config.toml
model = "image embedding model"
image_size = 32
conv_stem = false
layers = 6
init = "xavier_uniform"
optimizer = "soap"
precondition_frequency = 50
max_precond_dim = 1536
batch_size = 256
weight_decay = 0.0
Rows from block 3 of a small image embedding model, named by matrix and row number. Rows with one number belong to one neuron. Each number is 500 + 25 x the weight over its row's rms, rounded and kept within 0 to 999. All counts start at 0. Numbers have three digits each.
Before each neuron's rows are labels from the 100 images, of 14848, where the neuron reaches its highest value: "peak at" is the part of the image that holds the peak. Only what is clearly more common there than usual is listed. The data: flat shapes of many kinds, plain or patterned, on busy backdrops.
# fc1: MLP up (model.blocks.3.mlp.fc1.weight, 1536x384), inputs 192-383
# fc2: MLP down (model.blocks.3.mlp.fc2.weight, 384x1536, transposed), outputs 192-383

peak at: middle right
fc1.498:490534577494508486514488482499498480496494474536509499477464513436468493500514519532484521511494536509515469531517513479479479532498499466462515502522533518498493484531470523504512497501561489453478525532493534531493480501486537544473470482582474526467523483516517496492489512489540479500502495481511519491466480470489510511481518492474503509451486509522492501490488487517486485510502494555476518507526491504496481499530533497478520509495520461538490476501486487522467523496547488514473490498472548469493514505490505491504515489497543462532475525531486507526505501510503496506
fc2.498:493484546487513485525471504481500509481459538485476455526508456520496520472524491505494520470479512522477461476494520536550501519479454496474505557530485496485528523558500510471507507494536475545511464503530467520474475497544453516535457494477486491475512522460502476488530496464528522527480537524537496482477536522494516491479492524425497551498501539561480458467467529521490483540509517475529517513500493526538507490504494493510516498491552529471526504487517469493562526505485489485503515467498531533479469506532501503479481482472459480476466528486483486450516452507487526515

peak at: middle left
fc1.713:539498512539493443519541502482500516517512502497499466511476500495468513513528503494519496490523501513514490488500519485478516505522491511471522508517492502472519485492499482451498480491499528539485507445498508443464461547472530500503451532506471524495529558574513536564407526482464503495536499511548519509551550501487467485453507500514533508498502433473478496503487523490520480548522527518512502506466506497454458488550485483517482550498503476454477522493503523496471468535503544530506486502524486528544491446503488491496545473447474529525476464498522431524524514498540507498
fc2.713:509512519512493504490505513485475502513504458549499528457501466489487504507529515541522510487485506497509493487515501568533447521491496486452527536512506519524497543492474473506504484488472482498470530526473475535502475487505521519505498520470493500471491467469491478485556485531498553535479500460508499485509492504508505479478481533515514498526504494504475536443477492487495500446460491505559515474463542512494501548505482492503485529549503458515510480493487510517484469466451476505519501502498488500477520527501490493536537537513465546509502493540456494518465526539513499520

peak at: bottom left
fc1.306:498503445485445478496507516465501510480463519508518536500508489518509544483475478540557486481499536509505469467470504485494491476488483521466481549504499523482530507483530489539504468501464485511461517527477480474455509500482516478478488470495473543491502506527491496471493503502498462508473491497485483515521512491512487506496542492466540535556509493506487496489488504499534520524520449503511468486530476532499516488500497484493493510520493476490493486481506525498521482537407497498457513515515487485491498512508483519499480490484493468498515542497514480513493456492509431465
fc2.306:481434464519465475469493534504459460508440497467516491533498525499498525468487487520424467502483529497501464493527535514457478471502501493537503503500493518469493501499511512461469451457479491507507545509523490469504527489516521502507474463500506478485518481486443525511547487492494505509496472504515556511475458493517501500512491479484492525519514481494493503491497480520497516481496442478500504531482484513521484505492496551460447473471522443528496509471506517522525442484420484437481477515528507475556534568474485496500504494500472514502497520522512471523516509473522469533

peak at: middle right
fc1.298:463477507456514548476517480502529490496512513512514486491510508462470494521466495500504496555482539549505522504535517521484555457445466444530530468536552513456493467464513510472518492509499499482486518519534508503483504499528532545523515471474510523538511493470509471537516520466509485485476517505511554520490520490478522468485499511475518532495500518466476519541507483530538463493504481476485483529500518493506483523487541512503497499509545447489530482507457489493504519512496499539521508522493516527507491505486481515485500542519527512516542511466517511509506515520515503486
fc2.298:501446479493454513514482493516499492496534503478488512482480476537527532480513501490466496463521437508492460500503471528497503499484497506496478494490483467504522480493469504490548506516515468458570485536491494468513470540507503453521479555492502470466506476440480515483518498514487510504502488495560539523519473465546496505480480488539528516507522518523500533496487465480521474465478520486468479466493471488487519527491485534572511519472506475496503523516519469499519511513492522506523493517472556453516465497461522522518453500500540519501503534494539517539521526509536483510

peak at: bottom left
fc1.285:528502505524475476511521524499507491504500497506484482500477498486499523443488491490515469442496505519458481485517516484433465478505524493496495463529468466506586512469506506487487533503516515494503482562541499491535536488471498480488491469404498517515504499502502499515489478505519508493454542549501472531493480485501536501482518534508525448514516484506486538517500499502563502533489499499524508505510514449520507507502455519512513499556475501495481471525440513500513506451533503497495499522467525499543539510522477512506459500484475446505502482476519502421493491503485509530
fc2.285:512503453518501528493503528485480495509480534501465490501506496475502532510513536512497532523490505521476452465485471522506544457485497558468507476484496480530545462499465535511535503523501479484506490512502500482492522464486516484526498528502486503498480528521515488479522496482492516504459494513534504518460508492464472537473505514468523446504498530530530507533518508478483499469495501484531475512506509505524493474469548577496512467541561474508511482504506503499508496485491540519499527484491513508524502496511537477488493461500526518503514487478458525515473509469546482547

peak at: bottom centre
fc1.459:507507528466533446550474529502523451484511535503500531507510528509500500510499462489496487502547529551471484518502500505522555492532497496516489460488521545510513533480520481486479458478536492557501510471558519528528491524514495467502480533476541473461519526524481482502495566477456493472531544493488474466495462480483498463507518519531519445527467502518467483485484531488468505450506514514517520542454475509499476515474521497501510430560490462480440479490487530518495526480526513514516458490517495496537507526482485500476488471447534517509479472501479488522533546540471503528
fc2.459:526507493529515492502525540494522455540468469531500510504506523462513515489509487497486497496452522489485513474448507465515505532492501486507545523506480507512491495511439502458472459534546556524486538469549551484512522514545508501453514486507472502488505526484542506511530486495486493500463509489485493518480515468500475451522560498502504469503511497484525498531530450552544472566495482504522496493496525459512519495513480490478522503474458491526485490477483451485517522526516515459517495469479523442510504473523530538535510504538496461457508509490484450493481518485508498501

peak at: bottom right; middle right
fc1.719:534529452478504487503508502500525482475480483510553491542501493482481476498548467513513533478517506467467511518541519550473524504498468509447504503534511482503480521521491527485473526502505522480501494518537528478551468473494543467535462508485531536487482525531479453513532488513503491506495497546510509489503468468457539508481507529515510537490474493484488499513474484534518474494504535486478540486468479504470496524495520471491540495528498454468452547472515492502495515505415511489529522517485523486448544465506492546466532514469504527482504519472515535452467541504506481487
fc2.719:527497444510516503487508509494482481530516491508457495485469507502529481496511490494495515507504513535526529506520511481493462515514505502474473485505483487537514494518478498484518507506495500476503512498480521472487501466506483533515501495464493522490502464450512451477469467537527518474508505516507491504519517478509442507544536498477484465556454482502530495517476536466498555512521494477552471493520522487483482497496528477510501463551518526500556481493479490528500485504514493422494471494528462511536498470538499489535494511487510465506528494499431525519575513524494451482

peak at: top centre
fc1.324:541484517536443493553516512501489516534536494471532498481515520485509506505511545466499520485480489491513494487526533520489490506506504496479510488516568520472526473555542533482455496453499530504496538523516526482484481463456478519456490490479460511509500459460516528487495526506508466480505489469481510444522499457542492513530488502492532497477517532525488515463556501492499529481460544509500466522487451462528507472515485464493547519535502460535528503464480509478491507507474503534514527468481518535486483538506515468495505493503498492511449474514542493466523551474513507460
fc2.324:495476511491512527452489531471510504500538494492475493458547522511517503467516491464520476535445496482498474531531487481493547496507497497513496496517541515487474510499502474465512497505526467538516469494496494485500500525490445528476540486490547520490487488520528475497516527518504550518505489536475437522530512496459524528483519525483451474488479511529472486485514494525539474468485532507451455499488503495462505529478511520462496503522502514508491524493481493529468474522541485479462512550489513485490533524506513512515512500526476486449434522477486484492532532516532516504

peak at: bottom centre
fc1.551:480501493498490499485499502502485521497478480544497490514471511520455490492454529449510524490493533492530563517523494526503536496515529530513462469448497492500467501477470490519492460480502449526510506458522541509504503548473511509489451503483488482503458482535498451517531544486534516534493502472462501478496557489558487512485468471454473492518490540518510480552507477508580529509493521491469482492514520495558489521513523490516487513489517469487530501499500500509468463508497527488518516511540498520501498486534495526501481526426495493504543481470530544489488501502496520554
fc2.551:511544531537502468491506483521487483492490493465527520514522490509493452508490504476547557534488497481485492452537520531542525481498518500501508515515435495504529517498477502490517502509462468500466485471479511493472452508481536519500495481533476501505525469442487490514534485507495449490486496505484452560485474500522520493550477469517508501497471513532496536454516513496550486501478544489495506480467486531525509452512470483502512525495489508523486500471447521521493502476493526523472519480489497478482490488473521493515485546499505492517398483541490452510524503479481482495

peak at: bottom right; bottom centre
fc1.15:502485505519518469480520466472519511506528515492496518493466480511505507491492493497499538531482504509490528480481466507470491463492451558538496478484499491505510506484468453503440514470519523543476490462513533493495487508506476557513516510487522552556464529506472459500496488477476558554485499477495508515481457503517529526502487519517496539506512489512482525477473492506543495508503506508490496467476500514502501521501509485513518581490506506457526504515496502518547478527558488470469489496475497485532457518500470514506510569521512473448486494505482535544513500493426503527
fc2.15:524571511458503500469514470520506478487475544471498485524501545449472497524515498490507487495532496495491535486451554496503475469508494490513472511485526474474510480508499460529518494485500520509525488547512495498513477486490517508541466543470491518515474502542516534506499502503474533486499532520495495508503483541515434524469516511517467504495480491475520514537500490493472481468540510552496474452476518469487497516479502458507470523445492445547525488539462552462485495525443474546494432508506494526510505495537504515480482506481510496470490553521507493491480502504510486500

peak at: top right; top centre
fc1.173:446517452552535540468514470462478489470494520508498499511484468485528519540445485499496516522518526521483476481489474456507529500466500507472472515518486550498498514523499453502514495515487504489512504478467509551472522474538490522468525516505540508527490469506465493500497531504467489494461499503445494506507548527531480513505512472452512520555447492539490544489519493485453459494522489477482499531521487524483513498530477487506529525481510460488510491489549505503506526487542472479531521515515515495517449456467555464499530497500525502504499488501516475486494534508520500461
fc2.173:486495472534482520529520480491496474498500503463485522473491506509472471485521484505484500477496524534489498479485488510440471522539517495494509506489488526495516493525472490464515489477540464543515515488494494450488497507495474565528548490452540494506548524504492494502473446486486464510481521523498457500514487513531489505510538490528480490500512473504559537539504551508481469494494512457527451464462502507512542474492481471513493516551508522471506499489532503555522529467494499520480534501495527458511500548536493530534472515496503524510501506507492481496508479505502459464

peak at: middle right
fc1.5:488518507486511517463495526490505508507511502511480520511509539531453504546499486560474520485428482501490472508497466502539536496531468468522500514497489523501534552486537504506484468507473463485520481517522504461495510540492486468492514433527481459518553462512489469486494481545484510472499514502460500490497491541518470484484451497497468533518489507542484515497496524509506436531489453515490486541505498541472506486465492499469466489481455492503493511513518513467548504538488486470513489473492541453534590454503499488515488496504498452524493508512525471481488490509505470526
fc2.5:522486476486476479491488485515491553483468476489522514500485508505507473521515467523517495518497494517578485426498487477478523481472446520497488481476499506514525541568552448452502477510491487463476469503521522456496498464486476518521477494530502514497484485450492508487465537501480491474483492521512482529518550502484502477547501475470489525512471521490518474506482490472471535496515521508477504532494526483537533527520503467482499483513489504496469521498472520540471509468496499502523508494546473526467501522505517506571461513502483475463530497485528506490488492494492491493

peak at: top left; middle left
fc1.262:452528491461495503493499489494522508510482517502481439546465506518502505526520496507444468452537533499482525558496471524500510493436496488517503467506508500488509510507486488505537486538484551483468480497496516519503514474464487524555492518500487520468507497513502533513506506527485499514483509489467469495468536444473505510470533501534542471519492525483507486527497519489478469505522474477549529507494493447521500496575488507500536515481540493464500488513493489473528513501514516493495484524512497520490504535496486495528494518506502476527498482493489519522490494473500515455
fc2.262:484516571487501492498516493461502494491520515496507494505553534536511524456485510554522486534496481475490527495491531509506490514474481510457480483538545473479516453433468526520484490509458504495432539545505501493487519505499494478487488465480550513451472487526515506492449492480531477493483513490518490510495472509490494495520520505485503474552499568486523521509523486476515516489499527456492490492481531449497500535481532496486530469495501499511491479533523507491506477516504495508470570489476526491536538512470502518496477493494483519445499488478518520468481464447542487480

peak at: bottom left; middle left
fc1.109:528477522494458483493514491458552441475479491504500489506463512542478502505478452511505523505532479527512479468494503534472494504456479521516471493478532538513558507508497458499501526513497484499502478482499521506486515518506492480537537515514490495532513438526486512525534510474475518500494488441485495470488503479492489507505470470501467469497502491499549508458501507504550478491526456523456482495517517513477546504494478532473475501471474468448545499520471496502489478481466494492502481524474528510525465481531440492482468487534554532500491517435486509483479502481514550515
fc2.109:511501512499522446518506515559489459485499492490491528467486542501509550492480517482559485463487489499480454483516473508473469549489493496505489480506535503530545471545481539500456495531491494462522480546500485476524504496521506508520515470546515504490522482495478538508492486466502486554508469511479469503505470492530539490516515467489526494529517445514478509509556521462496477479469512505511428550465467517489480464518482481523447473468462489505513509475525508506530499461526508499492516514468515487560527478444481516511510488529528519499530503498492542495489522483510526530

peak at: middle left
fc1.119:525503488476526509486503492502495534503526495497493543465494533472539480487518466497542453499520481514512554477553467512471479500465509506482487513476500484544540489486494518513542506511520461500448491504524543455501528487479485496493516555495484521496525478497488500502489510481494460456484499475516520502501507522495531467518485478484468428502486491504495505489495507473543510504500490488519485512499513508476494517533493520485481495479501460519456485483495450491496459515516494493475494480517492492466512500471508480484496531492467517509491525509459515498487501552480490513
fc2.119:492512474509515503519534495461483511483574515527517498482516509457485558484488531526530500460498522525526458515477485488499510522504492440475552507513501546450519471516473502530506512497494468509476513462495501486480515523527481505500471512509472487514525505494512519501459492490467505529481530491455499489513484500495519520517556549485486520482489517459482478504525478455487472495502562501466475523512527521506487517519473444508505557482490499497489511531517489500519456466486480481482506478550511521470502574485520499525527510517436534500465479531509565518521499508480504535

peak at: top centre
fc1.456:461556526497524506496519440515518506513487486512494487496501496505521526494506535530477506484447523501456516511494490470453490485501499517536510466490504520491554525495521489485494548513492541527493482508477489530523507505469511475483558492533467485481496531496536473478519514482479521488541520492479508536539496470480563461500481489509464511513516500523533511470505516538494477511528554515515464469520509510525503511509489491534481488513529431506500492513470479507482543509430507464498491463514522501507506513492462478517508485534490497528472483496547480430533484519523497508
fc2.456:467497547510536501510587504503501504443483508480490528506506489458496514490496521517475530476523494472526507479473457528525499444476474508505465487500500501490547506474498477475481489499496568512509488460483542496522479535516492514501497466559483516514503485504546476504478474475504487531474479482526520481489470503511497520514467529456503532466474481508508536488485505491531444479503466514478553532526490536507497501522500474530503479490463467559499468525489463518458522475529489512502490524453467531444510446526499486546505510525475498511480471492516529516486520503497524496

peak at: bottom left
fc1.688:490487484469483528492486485524460466474506501492486523457489508489467498516531526488516518519524513507560466505512506481462479502499512469487477470499521510499509510496536515517479501492454505518507526559492463524507493514531493505514535488447517537485506516524507531562503470461506520490498514479500523526555502516551532528494513513485428491473483466522483489511503494498497459467546487503498490516521490543515511529458495497495488527524522507485493495488482509541508522480511525481510510517520511514500494485489470496542521449470463439475487518468510546477443509485493522500
fc2.688:500510500469495465524515480463499491532494451486518512478514543482486473523515551422529517532517498472474509528515483515457525464492519505548488498542498498514528520464551512460498506519500476493522534453544511491508510509491474471493523482475520512489495492485516513516508536513494476510492478484492483537453497465498573512487496504466496548513552488498505491530461517511466509548490555484509474468496520529506494529495515504491480482503448476469489519511516528516458508513463509479516494465506497535516504524506523482496477489485507466504525502456458489519487564490503501492

peak at: top right
fc1.290:473514532540549512512497530454460459494552481525499473516543454477494489441518492492552538487506516517532482534495500501505517519514519467529555504534511499495491507500440511537466473524522526492496507487488499491494505485499508467494550503510488497482501520488463473511528516463500530518477493492516522517465497536521569537519516515530473513552475509542536500503480494485491467441494487513497491471529533527510483514502490511467522536512495521528523508505477499482558465511510507524463451492520535522499498498505507462510452527551507511539487506474528492500491500546564494461
fc2.290:485495513514536541461531488499484504489508526492501509462533481472511467501469488517483519481453466546510490500493506505439517469477506503526491527508500505543499503468493487487499492493495480553457499495474515495491496477496482487555521497486475511509500533473464516493520474475512495486465504541474466487505520554506463481512543492501487498482486513478521551458552452519511525510508537520475551500527533488525504491512473490487511508448515469441452544507519480484516514494506460513522492485489559508539455538431492505449552458515521511514460527470510462486508516486505489473

peak at: top left
fc1.567:527470513495537507514525498505529530505472541518532488476507531521497566527489479492500500493505526485497520510516573489494498505506501498511509522508513535474511471570497478511512507517489459470512544531486501446503491485514549500481528521483523525477477538498524480523499513478449474519477465477506548523524511503478519505548491492492535473481468488523528496514510468499513446493501540492526512501475539527504479493517461509501508493475489504490517460461509521460469441479520494464496527530458470492499514441556524520514503518473476503510513473462504487527467496468546491505
fc2.567:476449454486471508485448497491470512477500495530461528515515521557465508521468470478489513491493458513508544523476543494466548500486502495498566521494496492519485492540487484465505512494451487509495490524506476534525506490482524513514464509521499525452515478485488508501455495525512484451531485476561505482481548551532536505485473506507540517497463510492462541492501516529463508556487445508490482476502490538499493493501530510520497494491482501459479519466503504476473544495516510507504512471510485488517524523488503503486467498482465466488517507450516486536499432451480506507

peak at: top centre
fc1.679:518484488578544473490507503504492471530492543509498501441519537529519520436464487528485540554521508491531481477499504500492500462462484507509461497532513509516510488493483557532490492449491521469487539530476491557508469518439477446472476497538527497519495474537464505551499491509491503503484515517484519452508515514509505490477479498500539490497481499522518514525524472494493526492513523444512478510471499531507476470499478497479528488567529447516468531497521471501519525466502509516458506497543521492482510490507480520523519538524471518528482466450479506442521487451524469473
fc2.679:535547532529539499507526521464502509483474504471470462466545483496510524500509482500486507494510473506513524482500502474531536474469474535487540533502483491461506439463512504533467500524530523513450453502474509510507520465499455465484478513460513476472488465483511518478484514465457536500505489523461517510498493503482482495464505484485486489516478543514454515474526492545528484494447484542521496507484535498549512492469527497511482464513517463520488540494508483504522519493494462521506482524483491513507481518469498512509499506483492518495514551460469445518493493509516512441

peak at: top centre
fc1.101:520478490543515550467437542507492517450483528494497512464507490509515527448541470482454513515550513490455495483492490516475488503473500478493479541497482512536492483530512535495476521553482549466455476482467491482465462488486493551462448524493454496532480486491528468487483481527528482531530515481507516505524506463494469522536480481507505484526487527509556485498492547529513495513502500530527508458495498519493502464458496502478512486501473526519482508517584487482494457469491500484524496551531470499499518452497500459496523517548464490514517477497550509509548507515529492553
fc2.101:495510520502473472557514505463498503535476469542470523524505488479529500488501488506559483482514527485529516518483503497553539475490492486498530483470493487458485465477476546477521515518526451534512512498469496511529519473510525471501538490527477486508540498492467460468504502483457516499511508479490499473462499493492486446504509500481492491523492518476464531493542516494493483474496521558472452476546508504500485501470498475511521519510519519514543518505468505536452517513500499529497532473526521521478488480524501477479464481479498487458470528552477453500463476509498539529

peak at: top centre
fc1.628:483469510541531453399470498463509450502498526475527484484522478513494530515497529469490491509482485437507495460485514473511501511516447462511500504505508491497518485475499464486466519544504481533492527511551493535485492479516458476518489490538473483439485538503504540488506487454463510522477500521492490501527490483514543547490520485474504518470461489503539503502514488500513494478517508469474485466502503501459524436534536548539483453515495494466508501486508508520485491470481503554501467453468535490493513504508476488537527471519499476523475491460502514479506486491535512473
fc2.628:528492503486482523488521525502517530476519514504521547495527506528472540505512495484501490512534466522497485515499517513447504500502475497514541482483523505502484448497520493448475478492515533531486441473506462489478454484549470489469506493531489518461514530531541469446492502482467527491487534540502521508484495467505482577524498492514543513515523543507485493519551544479478495487450471500448491501521482496507502487514519500489497465478472513519478480491460549481520503483486521500540540482480506521470478470467469551468552510534518503492492493515476477497494502548487527537

peak at: middle left
fc1.516:574509523452523539497503473495493518527535491483534535471502471483495478492516538494515490529486514453495536474511515455535521490499481515522544502508527526492450455428515517516504521514513503487527484533493519497514506521502485476482523497488463504538516453496487523531493508468505511490510463494500527507491533488498517483507516511457558449484503483473539530517530489516479515516525437506494458496477495458508518504493520457490521530564481521506513554514519477473525497503502522511522487449482522504517463454479522530503512498510505499499472493503467496470533526485498535517
fc2.516:477571486528485437507530467511546504495482509564497488496568478460484491472497480490484518472511503514479468478545486472492511527473544505502506531490486502485543500503486525520504537477518491502506477457489485467494514487546456535508503500524499539497503507518488519492494512511468480466554546495501467521516479505453532486557472491505521542454481462479474512461520476486500469502481475509510476495500512500485483466518470545508516527508530505482512494492499511487528502484499491529535449452478508487519515508498509501488494467479473510468512477500465489514513484517495508514

peak at: middle left
fc1.102:516495474500510461492474519490454514447504534518492555512501498503486501486467500478515503515486478486533487485507527459466511529469501498510499499470503504493488492489518504515477445504516509505520491469516534508499497487510496497491529499497474474499491503519527518513522484516539488501511493481481491500468524497497511501514489497460493538526512512511520515479555463527511475504492507547482506528531466526473495513497517457529540438527498510513499464483542466466471493448554483505509502445511475505486506497506516472481498522511490493461479484506493482484500513490488512531
fc2.102:480476535505455499483501509503498446474502538479480524496489453528508510527523482476520499489520517505490521527492484503511491507477506520491527520472495491493483516506463550520516523541481519503456517545522437500541506502448531497524543487479462496474505528485503546517516485510537506514509459491484496482508507521480513507464477492515519507512499448495532488487471453501521533546488483502540473496485506492506537472485481534520515490498456499535517495514442450485537464536488499483515519504543499510458471473528520488526513489446545502468477499508494499479475486455472530461

peak at: middle right
fc1.585:493520486529541488483486522487518477480511481522474475517488513453461484519539512486534476444518453462534529524512526483513488481527508524478512499515481535485504492490472507542496498499461539495469519505517531514517464505485494544514579525498529514498524506487463490487541523550498512489500457532482507502506505527487485530501475549515537487497495500478502473485519478499497481483522476471498526533493499460489504488526485489513525506501466520512504480546528464507467529444504482526537506544512487481474507464522494513499537498522487518505518480476491497536485502519506544466
fc2.585:518520498467461502457499502498489532510536534520498479508482477492518480488473538527462495481493537479499453501480511476506527479472512500459472465492495470487491528551513459487525487513516549496477518460487512457500483492507502498484500519528505499525492489515527524504521470558531507503522518537430437511466497486484489495501518487486455491594498501528502504471513526496520480512544483524522555547524515467540506504514533539507520541510487504497455538477505498511514543464478504494526491513493527477498525481514503511505488505488533499501501526504451495535520455483500483508

peak at: middle left
fc1.399:483509539499511563493491475478514538538482543517515497548496507445458490496492485455539606538475500495498486478525462517496497440491527538490460464508504509473449444525497527472502488522496477504482531489484510482519489503502479494487507473507534486550484492498508478506451507469509538516483490528502519521476491483513525492521489496459517496528491514508508508492437521497521499491465451499486531522491478442521514540505560492487493527548506482484504466558534489530530513511485481528508471525523500526503492526524483481501503473514508492550506524488512486499482528477533518534
fc2.399:475497445525515512534510503503488498528494479514481517488526503563499487519500458519514464508493504528485517493494515505522552500515505514481535547508503498472524512460450497511529467519476512527504458526528475473519506516505472498492518448530469471535506483535522541486500501521503508497528477468512485488516520488474498473479484494531496514451491539567513495519497472516511478509459465518472567494519505495471544458496520515534505557520518540464525518486495513520474484477533518478473530545501509513542494468520477518544497510482492490505516482507484507507500480478507534465

peak at: top centre
fc1.687:474503474534506535495513522466519498459490514465487489484499470507440503502519475494531482545491474508520488527506458521511492498511513494478513520447501503506489529493529448500500529519507512495518534491474462472492490548537563494485475507541521477476477500471495496532516504491459477502442539485504474480514500496503520439491510500490486494478458510503540492524470554512491496504444570511437519484554516476565448520524514540499504454540510459495489503461500543475504506509528481516543538467484481520487476485505487527466486500537521501513511506503526502521502502502515503500
fc2.687:502516523496531515478499501514518470516528528517492552527542498482525471454507533463514493501490504484502476469500523501492521477479472500530515538497482514506507522535501528507524496519474490494499505520485525515498532527519502507526498521523521546538482450470527499466467535499476446497532500489490434521539483460483517479491483492506486512512537471489503520510462532537487513506470502505510438538515520510511480524496469575503467485467499490513458528476475566499475511471496488498480469486521470478471518481537543479523500525529501507499495507532547545494488508491534517486

peak at: bottom right
fc1.337:479487528506493525494485511527540511524502492473508539485528532501474499452519486499484484515491491487518533500531498496510536525515510529538521520507512485502563537514504512554505501465494514509531474453535517547498556502542523524467479498515492501470502520509493450528512529481456533516513495489488551509505461474483478528481500454512516508480507443499481480465486535503489471440548513526509538548509438510533517567474506548509487498469506483496461461506547535503492508476489478514494490514505457466491550506498507524490513439491460526466474475516495447489484515498548487496
fc2.337:515460527547520500483467514535485458520506480537519487533460502567500482473540543509499490470531513509514485492479488483499452504494508493475527507514519539497482477531469527474514522503513533470474527473482505501498530513521455477529563495467513495524480489517464537486502478516517494539516469502459492519520524510480505545444522494512499480512503507520478472495488517519489490522516490445509489478529499504488539507512551514475498479540456464507460498531488503491484482530460534473528513529480506497487531499481472532485536471467466498501541462512498494453519535504510481494

peak at: middle left
fc1.604:535522521523496492485508520477495493537505473474523490464542513489493522476536480481494503506498498494474443521518481525510486478542504505473452509504499471492504489498545500493514511494507519523532502517500538501515503491505498491533523472468526507514552514489444534485539472479518459538534519452502534515497525490525469457462542500495543485512519551502463560554493509543509537509429474510506453480468457472507489521495511520482527515497514482523483470524529447494524492496469497492494525559516468493493477484520485478476528488503488515515555509523493480472508463512463462508
fc2.604:511490549535472519519545496501493540502474492503524514486533451512457517498503496520480446527516522534516483455502532507501502493536515464480526487497479474501490541475524480476494539530475493494518507503518521470532503490477520517506486472515521493506512496460447473526482490546555509495464521502466487497505470495521509467488499508500526465489488538478522494529501477450514511503507478510492467546519558508504506496551461575474501506491523509495525539486498463499483460503491516515477492489552510508501447451523508483542485505451524493462453479450512523542520517528484514447

peak at: middle right
fc1.193:502475516469512431480527520489479482507481516515483499486487494518500513506484520486507496470495458514518489494506523510514521543518485524491505514517523443524490506487497531464473457476529512498547479514491489509526547536484508516480492475473529512532506559463463506534506537493534504524479487486512499491502577496471512449482522534520514524519500489480535520522522545472504486490535472472544494500557502585541517518494526537508484457524512519493493518515507473475511467512480520523555501520524527495508487516531486526481490494534532489529484527494512540488522501549478522556
fc2.193:532518475501524566527468468490463470488494458499486523511509483500491544544507515470507476508496481440485525494553471490522498457527526518481528470504487512514488481514522496474534556469488485448524529482494477512504496506550529502517501489506535433529527463517494471503508506550458515470483519522525438483514488507525496515486460477558503514543436485511505511530502471499525504464507516472478493526526463490499506497489466488495504550526484520501494492479528491522469517448519483474545511503487556533482500438518499480514464499506553516494512553495520510476513496495493493496

peak at: top centre
fc1.396:466477525487498502503476519520469509512461496521490494497488496499525512527525489506488474506498524502481451515513505476484521468460482532504503451501510511481468481530488552481522473493508510460474485500517482470498492509535504503492467495557562488553511481521505459495507527505492557468485507508512513497490532509513474500465468531499503490503572483512483487463506527463488501501490495485549468497506512457481523543488507499480510511507509472489515478508450517503490480549441496498476523515485538523490504505509463497499530461498543523516489471511493504502517496469538492524
fc2.396:497556489497523501501502471488540523453477502514509483495477497507497523492518513512509481478513446513468529500523503504506442501444539534540494545532501494526525452508517520500482474456510520522525530527512515515528485537436499511490464534495471512504522510521568492510472520506436491442522503447525540490467465505526523509499460480492489487481465503472486520531489495501481509553488477474528500504521534558493492504490504484522487535455485485501527497515512468523512495505518522491524504514492503509473487488471510500531533478510470526502506556515484473491472461513442512464

peak at: middle left
fc1.444:467516508449495531502511488491527498524492469490526495529476493507518531516432472520485480516485512515488491502551545526496446482480489479512543503471469486488527499522515549517523460518475625484501509510513517520457507507535480469508488516498519556513478505509519516522479530489451491501465491447559486493520494524520511514519484494474538522481495525475496525486530471505477473497514506498467494529452481465534486477475482501528535523502483513494502490502529496499475543515505520502531480539493482512495469508530528505501494491542488493508479500465512532508507509469502483552
fc2.444:480522495507504535555473485500534532467515486523536518502532463565505472492517529528523494479489484499511481527466468516519511475516499468564483531516503507540484471563494492464532555511505481500478486543555476483536494497503482508486490508473500491516489469483483505465473503517430503483481492517464507513471511514472459530485545497497569484492492508506530491514485504571485500509504516461492501463470507505477516460478533516500461501560516434512546515551527536513507497476497479471508475502492524476564474473433470466457484494527532516471506531448527462504539532533520483512